Rows from block 5 of the audio encoder of a small contrastive audio-text model, named by matrix and row number. Rows with one number belong to one neuron. Each number is 128 + 24 x the weight over its row's rms, rounded and kept within 0 to 255. All counts start at 0. Numbers have three digits each. After the name is the row's rms in percent of the matrix's.
After each neuron's rows are labels from the 100 clips, of 14976, where the neuron reaches its highest value: "peak in band" is the frequency band that holds the peak. Only what is clearly more common there than usual is listed. The data: synthesised sound scenes: up to three everyday sounds over a background.
# fc1: MLP up (encoder.blocks.5.mlp.fc1.weight, 576x192), inputs 96-191
# fc2: MLP down (encoder.blocks.5.mlp.fc2.weight, 192x576, transposed), outputs 96-191

fc1.9 099:151119109111120132070106149128165140171095119158074122154055148148135150133115092115091166149125111112145119166124112141136112109136096094192141178115096150165161122103149138156141114135128130115100127163101120148119110163119148120158145123134127080141107129118106159143154137124139119126
fc2.9 067:125117137110102167121105101101096164126121123161149107101139095169126097139074111147140141153069108162076124168151102117086146141123143158120113141143151132133120130142125106163154098150096154105136075091143111117126159127131123113066130154161088118154147120149113130147138139109110104096
peak in band: 4000 to 8000 Hz

fc1.255 089:111165103150102165103113128106118147131108152129108135119122110142136092134117157091115115110103113152127053128134102179116099141120151134124114129082110105132160139157144098110172139149126158139112140145186144149132109146108130144128125119157088147121148170131145137146159134130158167088
fc2.255 026:147153089126187125075127126142122146136105129129102122111118110116126117107163089127152130084121147165140148127135119108134145158113124186115145139119158121106130106101099078123147133132124120126124121110105110122119117104103112138129098113139138105100079135131114116095084124161105122095
peak in band: 4000 to 8000 Hz

fc1.419 083:145108140130129126129161112120157104097103103157120096128098141150119115104153121183122134132118104136151130094120159168112147103126108162131119127116122122147135139088153129110139116087118130154121152104090092159117154153126146111122110125099122105110145135146122143160128136169134142134
fc2.419 027:174101117104123116117112147163102141133101110123103137110096103183130100090132125119182145103138161128104097165114143138124139146149160085160144115139147143153082155139150133128162119124131117158117131134122104148119105121086135098134124145130116123103132168130125109091093124089121153107
peak in band: 250 to 500 Hz

fc1.304 096:129136134088113124098163159139113175091131118153126141182141109117122140093142145114121154104110128103134091122078154137123127158142100139146164070095106122168102109135086146168106096138174157109134122163142093144103147098174134084127153121134124126127167119101121145130105140112127132106
fc2.304 108:131129100087135132124115164108142091085124119109152103155140110157169129113123098187170145139156176136160101128163146122162123133172176147108120142138086119122125113105125117132136123102134101112137098092131098153078146133134135068138162098111140107128115111149099118103138110103115096078
peak in band: 0 to 250 Hz

fc1.33 081:086127089156174173120139104175103137149114087130142153081136097153115109123161105103113155111172106154124125167126152105138105144122117167092103149146142124165156137064147150107095120116128112106169124145114119117119087158147167134098163132166153104131106131153108110130102101141114105127
fc2.33 026:140119126107141129124157130091152139112141147112123140165138130073093124162158121120119157192123165155119126157106119122110137090126143112145102158093090135131142139154127138161136147145140071121072172086144114135132108074095115108088105153150145126142121172118116123082109136126126129100
peak in band: 500 to 1000 Hz

fc1.15 127:158102152109150149079123102146147132140117110135131097134134119112091148137094143128148131142164122127130161143153138154104105138102066143129138118102113094104176144107170134109102103139144108108132149099164159108149106099128116130102111137178137141068110093140108151114082138143102107112
fc2.15 094:088110125158127118124108144117157127134105119135123128133129156145126159114156136105127155091110138098075122096166112155094098143153094117152134073151134135126120145083173158147141130138140138136119124133116154091107096108154101129140167125126126110121112090156135127140141141101122154166
peak in band: 1000 to 2000 Hz; 500 to 1000 Hz

fc1.409 094:096135149152089149131157138110132056091137139145132107136060157124070097092110143122177143150136078143136146105143135150102139202149122107112088103117129140172149111113167118141142129123099153126111087121141140112130104107156142107158120147152134107123102128152132127142125114133180139116
fc2.409 064:150159148137172126148149141156146162185112107138125111149081104082117079162107133136148155092123107146155158117168105093121156125110135164127138112162133131122128137145160122094161154153084152151107159100100094110107139127114143125119132101108129142152146097103157126145161145105130098111
peak in band: 2000 to 4000 Hz

fc1.522 093:118154134109147133180073102153131155153137095161124172151119131162125110125140080106139114101131124103119123092097169186118138127106153171108144153136147120148133149098151114123140122098117125159088125145121121139142134161132159090118129121151153125109130121105142143127100097135119065165
fc2.522 069:165129135158118109109159143111109132079089128090125137134134107150123122134138111113162118117125118121178127177166118131136128094161148128152115122074143118142080127187077083119108156126120125104131193146142117102124135132125092095117115107108098135154138122147146108116138142072116145136
peak in band: 250 to 500 Hz

fc1.216 089:134116161133090160137147137143178153124090141099136080102143125083195108128102074102145153139113131165160173118140144104137149102099182118136161129120158130141119100122145135139088154138130144131095118136159106131140135139094161120138127110128118148143141141157137099157136161114104103120
fc2.216 058:110101108171115077145149131112132130129117136154132117111145086135127105112136100150112165131154147117077145111137178149077103133151120132123160104118124126120148088122109125129124120103136127113132133135101149142157126170169099121124154152133119127108132117170157149108138145136092086123
peak in band: 1000 to 2000 Hz

fc1.416 089:138138120139091113177138164116096089101071120149103119136103139137139073103121095122087104103137151112162117159105154146129113115091112126144104127130081133121146129153121141144150139119119108128178129110134132153113105138104125114165122107123107108099145156146114173153152154101150088108
fc2.416 064:097154128147089131111101113113145131147125114099137129168108154133137118147132141151137169118135150171109114131118131081105137117150136126141099150133185139103132102144138126130131107138128168165139164137118133117102152159131156118093151113148132126099130085115156118104108102153111160181
peak in band: 0 to 250 Hz

fc1.465 097:111118116133145098169095125116163130116129109167128131100127145164082100085093105113156134119120119128152138150119114130110109122092152137151071085101140136132145157127154130119124168087134124145126117117084098128134129139130132127141136102135111132077173150126185132086089118148152127173
fc2.465 071:117153142097147147155153110105142109103158109171089095094108106138105144140144149112107101134118177159123136093124110090141128109122125172118145091139129118099104163133123141118089128178116140131088120123141103145134131158185136147117144130139118134149136104178085108142147132145132142087
peak in band: 250 to 500 Hz

fc1.161 082:126121105114112125180126116128135149128082112142130158119123115121091135153110138137145156149134173125140123123156116114119152121164100129144087140117120125145114179149121167128129102145151145138166148126135112129105117081161159120124132117108145108156133111118145122144156161116147099183
fc2.161 026:139121161099158137093140118124121118145119120118078164132101144152119131133104110119132198141111119150113089171150173071133110115092109119121119174154117111125119120090128124131151130124124141149052159159129119147136119168115117146142125119148116131120161122142099110091109121096123101113
peak in band: 2000 to 4000 Hz

fc1.263 103:115132133137111144133121145130087134123136132185153107108161114114104103072150146111132122073163112117181155108097155136133096105094087131142156094148094110061123110047100143158105065163118135114132134122105138143126138140167136125126164100131152170155122111147113118087121127154108141120
fc2.263 124:133149113114158111134168118130101141135107120144130158141124123112124130142139106168179087173132123110111114120163125121131130123125108119139157077148129135159127141142158114126138111143123119102116124078125135102126126127110131077094138184117098108111106112176118202156092128081128115135
peak in band: 0 to 250 Hz

fc1.528 110:149115180094167140138156159115122138095172101122173116159121131123105111122109107149103094150099131128113125147162144149130087104128101089191127165118098140155113091141140131126114162125140112179102148127179139129135140150113133119093108088059102113092112153127116125116126128123115125112
fc2.528 151:159147113134140154137108097124120088107128157173134124119141109088143124108118163163101126127129104103149145141115140111155118125112160151096111090097159150152167096128127211128178076132160147139127137167089089133133167117120147133149126150151107124134121122134074134159128168102129109138
peak in band: 4000 to 8000 Hz

fc1.471 090:129165126159146110148210159168138155112128113131072159161145116114149118128131119138143121112133166149095089131117143133146095170151145099150140114105101139149144148152121123100117171113122123155148118151104132116106136118103130159130097098100164166099152100112121163122158108099084092136
fc2.471 042:139105121158110125112089114104142158101092114139088156153101173172112189111125106115156188155122148087131140146146082110123130085157124115121107189092105122120147157120123093108135137079144118118128126102123141127108103091103108068116106171124135160105108135180100130088097120146135146170
peak in band: 0 to 250 Hz

fc1.4 102:114137151113137135117145095106099111121159083150176103145106152088166134115130096082146131078137128139109109125120115136113115124128093137172168106099083091123125127099173094150129132114115107136138129156138159106151117123110138153154140164098076135139128053113101141079098137142144095155
fc2.4 057:108136089124132136136160131095175104140117103145144162102134077140138102093108097152108121136145171168138099136065090153149095109111144141083128110114138103168130134135134132129107124135144131096118116145111119117168155092149183151085119134145150100148098122151095105138164090120145121120
peak in band: 1000 to 2000 Hz

fc1.410 073:117088106133118111141140105110149128106114109105099123101111144090113106175125141160126152140188139117115102172149121160135157133141132148110127155082085083139176135124166166138094157155102175112162108101134141112112138178145142159116145131134142151111097126121118100086134118115150149121
fc2.410 018:151083173155165116161060131144122088159071147131063092124149159129145097121128108138134124118151135116133112098119131109124102102138107115128116132098146163140098103160175113149156140153127118148126141159129109138164106160140133119139114140122131158104138144074118135095090087102115143099
peak in band: 2000 to 4000 Hz

fc1.367 088:129156137131114116190155120097089136096159115145136088113102118115134140192156112107130106100132157107109113144076141150129144116126105130106092149153148139117171111132111114106125139120111128136130146148117100133110113131153055173153106105144154100147120140155133142135137132162137125104
fc2.367 056:108098066115171123131097146113150122134135102077121174156166141141109157114165130125119147124117148135115137108154109142074110152151104141158159108144103127125108141176140123133139146118145113120096099109099142166149150101182123111147142128139164121139142156142125131112099145133133106098
peak in band: 2000 to 4000 Hz

fc1.311 105:098128123158135111126150131094150089114128129142138149149105134134112127105148099099103156094176115145138138089087087126130144143105108132140189126134146133167116123161100151101135108106115175165097109137137145122114105115137130080109182092108105138114137125102111142145152143126105141119
fc2.311 140:096119141109152118197141120101109119134116077178088144139138085142109089114107138134123110118153153133110149140131191142119131154153123145148149121133122127146099136106156118137149155123103134143151111142136078149159171124142089132125144131166091108124095105128114115133152175112154112142
peak in band: 500 to 1000 Hz

fc1.151 105:120139093126133147125079118116149139155052135151120116136134120120152136129096164128110114139153139151093174122189112145129095098122108100133093149143140138102113100096174145158129134090142108162115153135145131120077156116120129126129135138078147125171088115107121149089149153141147130095
fc2.151 083:172124123153125105124141100105144081126116129128151088110134094163137158178114127163145112121085118074171131101119111128127144177123094150164147129118153103117123126117104127130165168115120137158118137107151146135159121142162119113114147129143086146120124182114156159113132138135111088109
peak in band: 250 to 500 Hz

fc1.186 122:128119130059109140129149160154124121137109127162081146145125119108151152136122171142115158133171187102133141124134143110122109093091115156088129081129101160118149157142106122177123183122128100132140103112159127149124134148106147065190165099133124120144133121161125140145131074129117093095
fc2.186 207:114175116093116102100099127124105116130176130106129127118120115117130127090120163110136108101112140105088197127107133091130095108153140168145137095169121138102140133147148112129152111140107150167162157092099131105159153119161123109142162135124182160124143090091123156110140143158123087110
peak in band: 2000 to 4000 Hz

fc1.368 099:116097159150131135114142134159170123172086129112174141136138095142123117112142122141129138123138097092118131140107138135129109169109111174151154145129136142176152105158134136145148114159081078164099113144147096086133099106124094114118124126140101071128090091150114120146130130136106117112
fc2.368 081:135126178121124149115159142109122135105115114109098118126089170105163110120138174110111155102090170119123138136144099144091144124137164109075112119098187119129091155130112158137087128143139105093128179102106131106124159145123114173141128154149115155127131128105179130107081107101131087082
peak in band: 4000 to 8000 Hz

fc1.144 103:164119072108122123151124180139129139104102121151147124161137108135128086141129095166078121168128130116176130194161149091172143089161141166112118146145125133106130094148148082138119159121132125116130131115121117147151138082094114131123133114096095143148124130168136131131128086090093132117
fc2.144 073:116095142131127117152144135137143140126129119136125150109117163114130104138133140111154146144096137113117133147083070146070126169129121087145142140107112107123132129143115125143140132110120127101151142141124125144106104116135084130111111120154149173126139146084153101111081154154157132153
peak in band: 4000 to 8000 Hz

fc1.341 099:143133130155157178167107113143129137143141126140160152149069140090082159132138120139137162108118156112132130110138154115073155148106144162148110131099105120092095140091101125154127152118164145133129136097118136125112148102134132094147121126122100125115133136138151100087162085080166125151
fc2.341 071:143118147099116118112171146130136078131128137137139133160121194111156130167110102121114134127104133144133134140134160133174156117108092102083137160114158145134164126146078097078141134105128150103096169147094129102114116150084107120107134075148146144120165140091088150195134149145113130120
peak in band: 1000 to 2000 Hz

fc1.388 093:109114133123084158139115125119110122163130133128141122081079128135141149115140121118110120115147137137155156099149106081129166134133143118135106135095125140120100164122110136142135149182183113112111109114152171147140173173140169115115089082114106132119158103148104126148066120135177149137
fc2.388 082:123140148095116079177132121150161122192066095135085154101105136106126125127128106098146138107121089152151153113097137166118154143131102148141113122105121144089130128132191147122132106137124156123171161136103122116145106161115145110091114140150103119139138126103141111152114122125140139162
peak in band: 2000 to 4000 Hz; 1000 to 2000 Hz

fc1.171 140:064136144086109093157113147115174133102149123149145133115131120112123139119141111128096119148111144115133077105147131141136130188104131184157137114136119122113129156125105149093172132137142116080113130116156094182057113113119143129112111139142110140163135175172121131072128124136157140122
fc2.171 183:122162167073087126109130163098128125090147126127139128091174170127126110132101150102119130117114126131139145150155144136075108111144153125124158091118142126129107130142102130094163145165131136110094069157148106133099100110092111128139110150139103129131128197128117153130122160121152119125
peak in band: 0 to 250 Hz

fc1.125 099:112135092092095178101127161079104138149138106157131137154124118129148116139098129126114068126123112180121154136166168115129125124167152171090125140174134109173139139146146120091146157099086163126106140135134142123107097128117140103095134127093138092166125161159083142113120173141100161123
fc2.125 078:141166132149102121154149087132130132100108110106124090144151105133086124171161128121160179143121127121110119128131099145062154126133124112140149108152074107061089098116138139161161132107138092147142138097130107173152154096096097101154123133101128136111132104113112092095137137100108152144
peak in band: 0 to 250 Hz

fc1.422 090:110127088074181114126114130113119105188093131128127185137121138133114151164119146068114130103146161085124104135111142052148091086150122113137130145130127135125139138133138155162140163150126147140118127129133163133132149110146121129129122121102112132112111168141185100169151157106149150153
fc2.422 038:143105149127132124139104129118127166120160129144089194107128101131135133147162174097110089143112101162139145124166117180148103092178142160117143114118111111154137117109110094126135116105104112113104110134117135166123110132156148111139144112140144120136149145085097120120116077119120114108
peak in band: 0 to 250 Hz

fc1.464 113:130123094117147094133107112136109159120091088103116153137108112158097182121128132176128134097135115132186088110154179139137128143117118128087155151130117138147180156113114123089123097136103125122108124112111123114104111131155118132106166072176147126164140136115095162094092130151097166126
fc2.464 062:155129129121166084107112132117123147145162119155142124095101107113149135096102104118102088151075147087168119095115137133136142135188091136132183094131092140157154147127105128125111144139106115112120181096144144170130101141145149141168165130147131158119165087148098128124136130094116129125
peak in band: 0 to 250 Hz

fc1.403 091:169118096093172138101119134110082147113151084129140114129120082096120083111116125103078177116128150150114140099118119147155155120096134150133100149124120107171176145126133143119114121145113147142085168125103124099104159130151144155105163109125142093131103098164151142148133124104176109143
fc2.403 049:123113144146133155094100140108133110124138127141081144125138130148156125120130094100104114127153129107141075143117112152085110127147125127124125135138154170111132122150145085137112140174086086114149108115181119132134145132107108137124106176109138113151124155123125099162110109106131109135
peak in band: 500 to 1000 Hz

fc1.71 100:095124109093145126175158126093137125078121092122168138122131118105096159111160126149163088119104142133135156132136138115116145097134124129169112100103169122113154120120103163139146158102131123118127142116139098191119113158140139098132113101109105155141140118088144141162137118123083144144
fc2.71 048:094094124148078132164156176124107116104129106109093137085135126123146111099136128119118114168083125105122104125074125149160120138152169104106118136136094135140101165123155137112133150169093149100124091138183128089147163103135123135116162128106164142115122141081118107120129119119155151099
peak in band: 250 to 500 Hz

fc1.379 125:129135114144106131129129136125162140156079128125108143140097096133123112111104180162132103188145091096077155127146133119129137126107170151163137163151089117115138130076157121123140171120143146148165137095102122109077103164081109150086137118125130185133101126108139144114162104160132175141
fc2.379 178:102114114123115122124129102132146111113060096118162148161131087120130133118149110150150136147184140140105120138173136144109186121163137153153117135095110119085186136092143133114126147114147154128147121160138111146098111146083098143111101135128112154130138143143140091114161108114144182123
peak in band: 500 to 1000 Hz

fc1.398 127:128225132113147100158095089145114093146086093113104120150102105131138118148115097117146111127159116126156145090135111140133148167097124165095167183171151103180128126105154133103175102140095162115159139128164146113156142090109123140156107121113094109122127119159106110125109168128119127113
fc2.398 198:096177146142124096132088068172094149098102111141090094117119096111135183148120091090129121131084140088120171152136124091161100154139111136062131151148107082142165110146139122126126121149096145155135155109149094122124138131110133152145120139136119139120130142143143107142164114135110133143
peak in band: 500 to 1000 Hz

fc1.549 087:120118130103139121212161143121088143132160167115149144131085139118115160118126092119075185136135161107110147116106137169121139169098119119103106213112119165112133143128139095104134136100112133118085126177118149131131120125107078122152141161103118099092124121131156139177115108124120168149
fc2.549 038:147092130127131134112146118104157131160099165135114110086100116123135163140113143118115140114147102161135092132118157127147086079136132127131140127105109136137132135110132099176164137151149142102132126118145117104182113150161167117098114169102121133086132084121103130089138120150117126123
peak in band: 4000 to 8000 Hz

fc1.376 082:137145125129147090136107127128131135139111127120148205119143153144125122125140136115145143115116120104142143116139087131118161127149081125123141144118108139140108115118132140156171124100085128150085123088107120063110157129140114137124092127140172136147172112102142097116186171087167124141
fc2.376 028:136088144114131127132123115149144119095116125146043172134074103140170088137170143125150145129116133161131135139099136137113137161136141158133069134127115121117147114139108080145097133126101089134121124097093143174145138098117098136085142126109140142111134158124133148119103133147135128147
peak in band: 4000 to 8000 Hz

fc1.520 082:108121124153140157136151175132155125129114105163147132140121136109138138200151091084080118146154127145124084124149125122125154118093118128196109128091093137142126156114135154124130105129129118119121095121144151162133159107108178110097150107110131134134125135106110126139116126127125137106
fc2.520 055:142126099116144137100130144137178138150174161144114152139121145151176100114093113170146143131130177149119142125106102125140117116112156118110138131073135106155154140136097101128156156093132101114112139135146157092095060114187152122160120101133108128141087146154156087059172127143123122114
peak in band: 0 to 250 Hz

fc1.74 100:112110111115111096131144133087146118141107118095148117162153095089118111147094133172057136134098147141155157128147137140099114116122129138101124146125096152107150130189134145148146165109084123135105126132127157122143155146119139111176110130120128122148112137107139129115141129124087149129
fc2.74 106:126144110097138187117121103130118158143146138180163109103126130142142125132149125164124152120094129131096102174113101116164128097129142099108148144165179163144158154103125116154145128099154146115132141146104109157103152138122147144139135091176096144145140132149137126135130130161095135069
peak in band: 4000 to 8000 Hz

fc1.433 109:140143099096171122148145147111132086139081161141135136119159132076083127154154144117077138134141113095131163117089122096133106152130136164128144100131147132149131154147096098135111149127166135148112119142139091141167147098123114137091123090130124133158090149159108132119152112178124115133
fc2.433 147:143138124104101132098124124146179140131130119159141101142138120159179148162093120117129123134145115109141114161143130128154098144139142103148122142113144112132143160113159141129118133127088112104109115156071124174170133153147132100130125112112139129154122117147040133131147107099102111115
peak in band: 1000 to 2000 Hz; 500 to 1000 Hz

fc1.77 085:095086135098112114121097120104097151097117064129113142132096126105160147134131143093102147102131187136115084150120119154157142142089120150152130165142119086151132152120100138105111153114138142126131173089156104186096118181104156121106129107117153119091134137088123137175104100154117137167
fc2.77 047:177114126141129148124153168135139137144108090113122145122131101113123105116127164111088090160177131155139110165059115101102146124121152133116161115148117194121180117096140115126126144124142150112102113157140153154116160142176123117122122157129154128099116126101133145072140081145145118096
peak in band: 2000 to 4000 Hz

fc1.250 098:096109141113086126146161123158098126094162077140131185131100161161157112114154167172141132130144125102103109147119140147147082100110150117116118173099093083117145137139112152137146151117115116132136121168135113119139175113143135123146115131152111127089136148090134144127142169157102108134
fc2.250 038:172114156098092145134130115108099150126120135186122144077126129123095116133151142107155136084054073114128086159120159092098128091117131150140127142156140151110168108143136080127105101137126127106115121097123131174119121178145094142097166124111118148169121144138126114121134110109144152105
peak in band: 1000 to 2000 Hz

fc1.129 105:113109110132140112118143115157146107113101137104105102116083122111145127143153135179117126119121155158120123151128144109151132142142148094142138146132151133130111145130150122140128081096143110155147148151122070091137166136116178127102105102086177095120109136113141156150155130151140098216
fc2.129 060:170079153156154116119091153165109106103096142111108141150069116111163104102155134122150098114125109088132158093109123146137131147127090078114126154152116149136150137130126168126107120132099166094087160111156180154125071153155137160119142108118143153087144130120098112101081156146122152084
peak in band: 1000 to 2000 Hz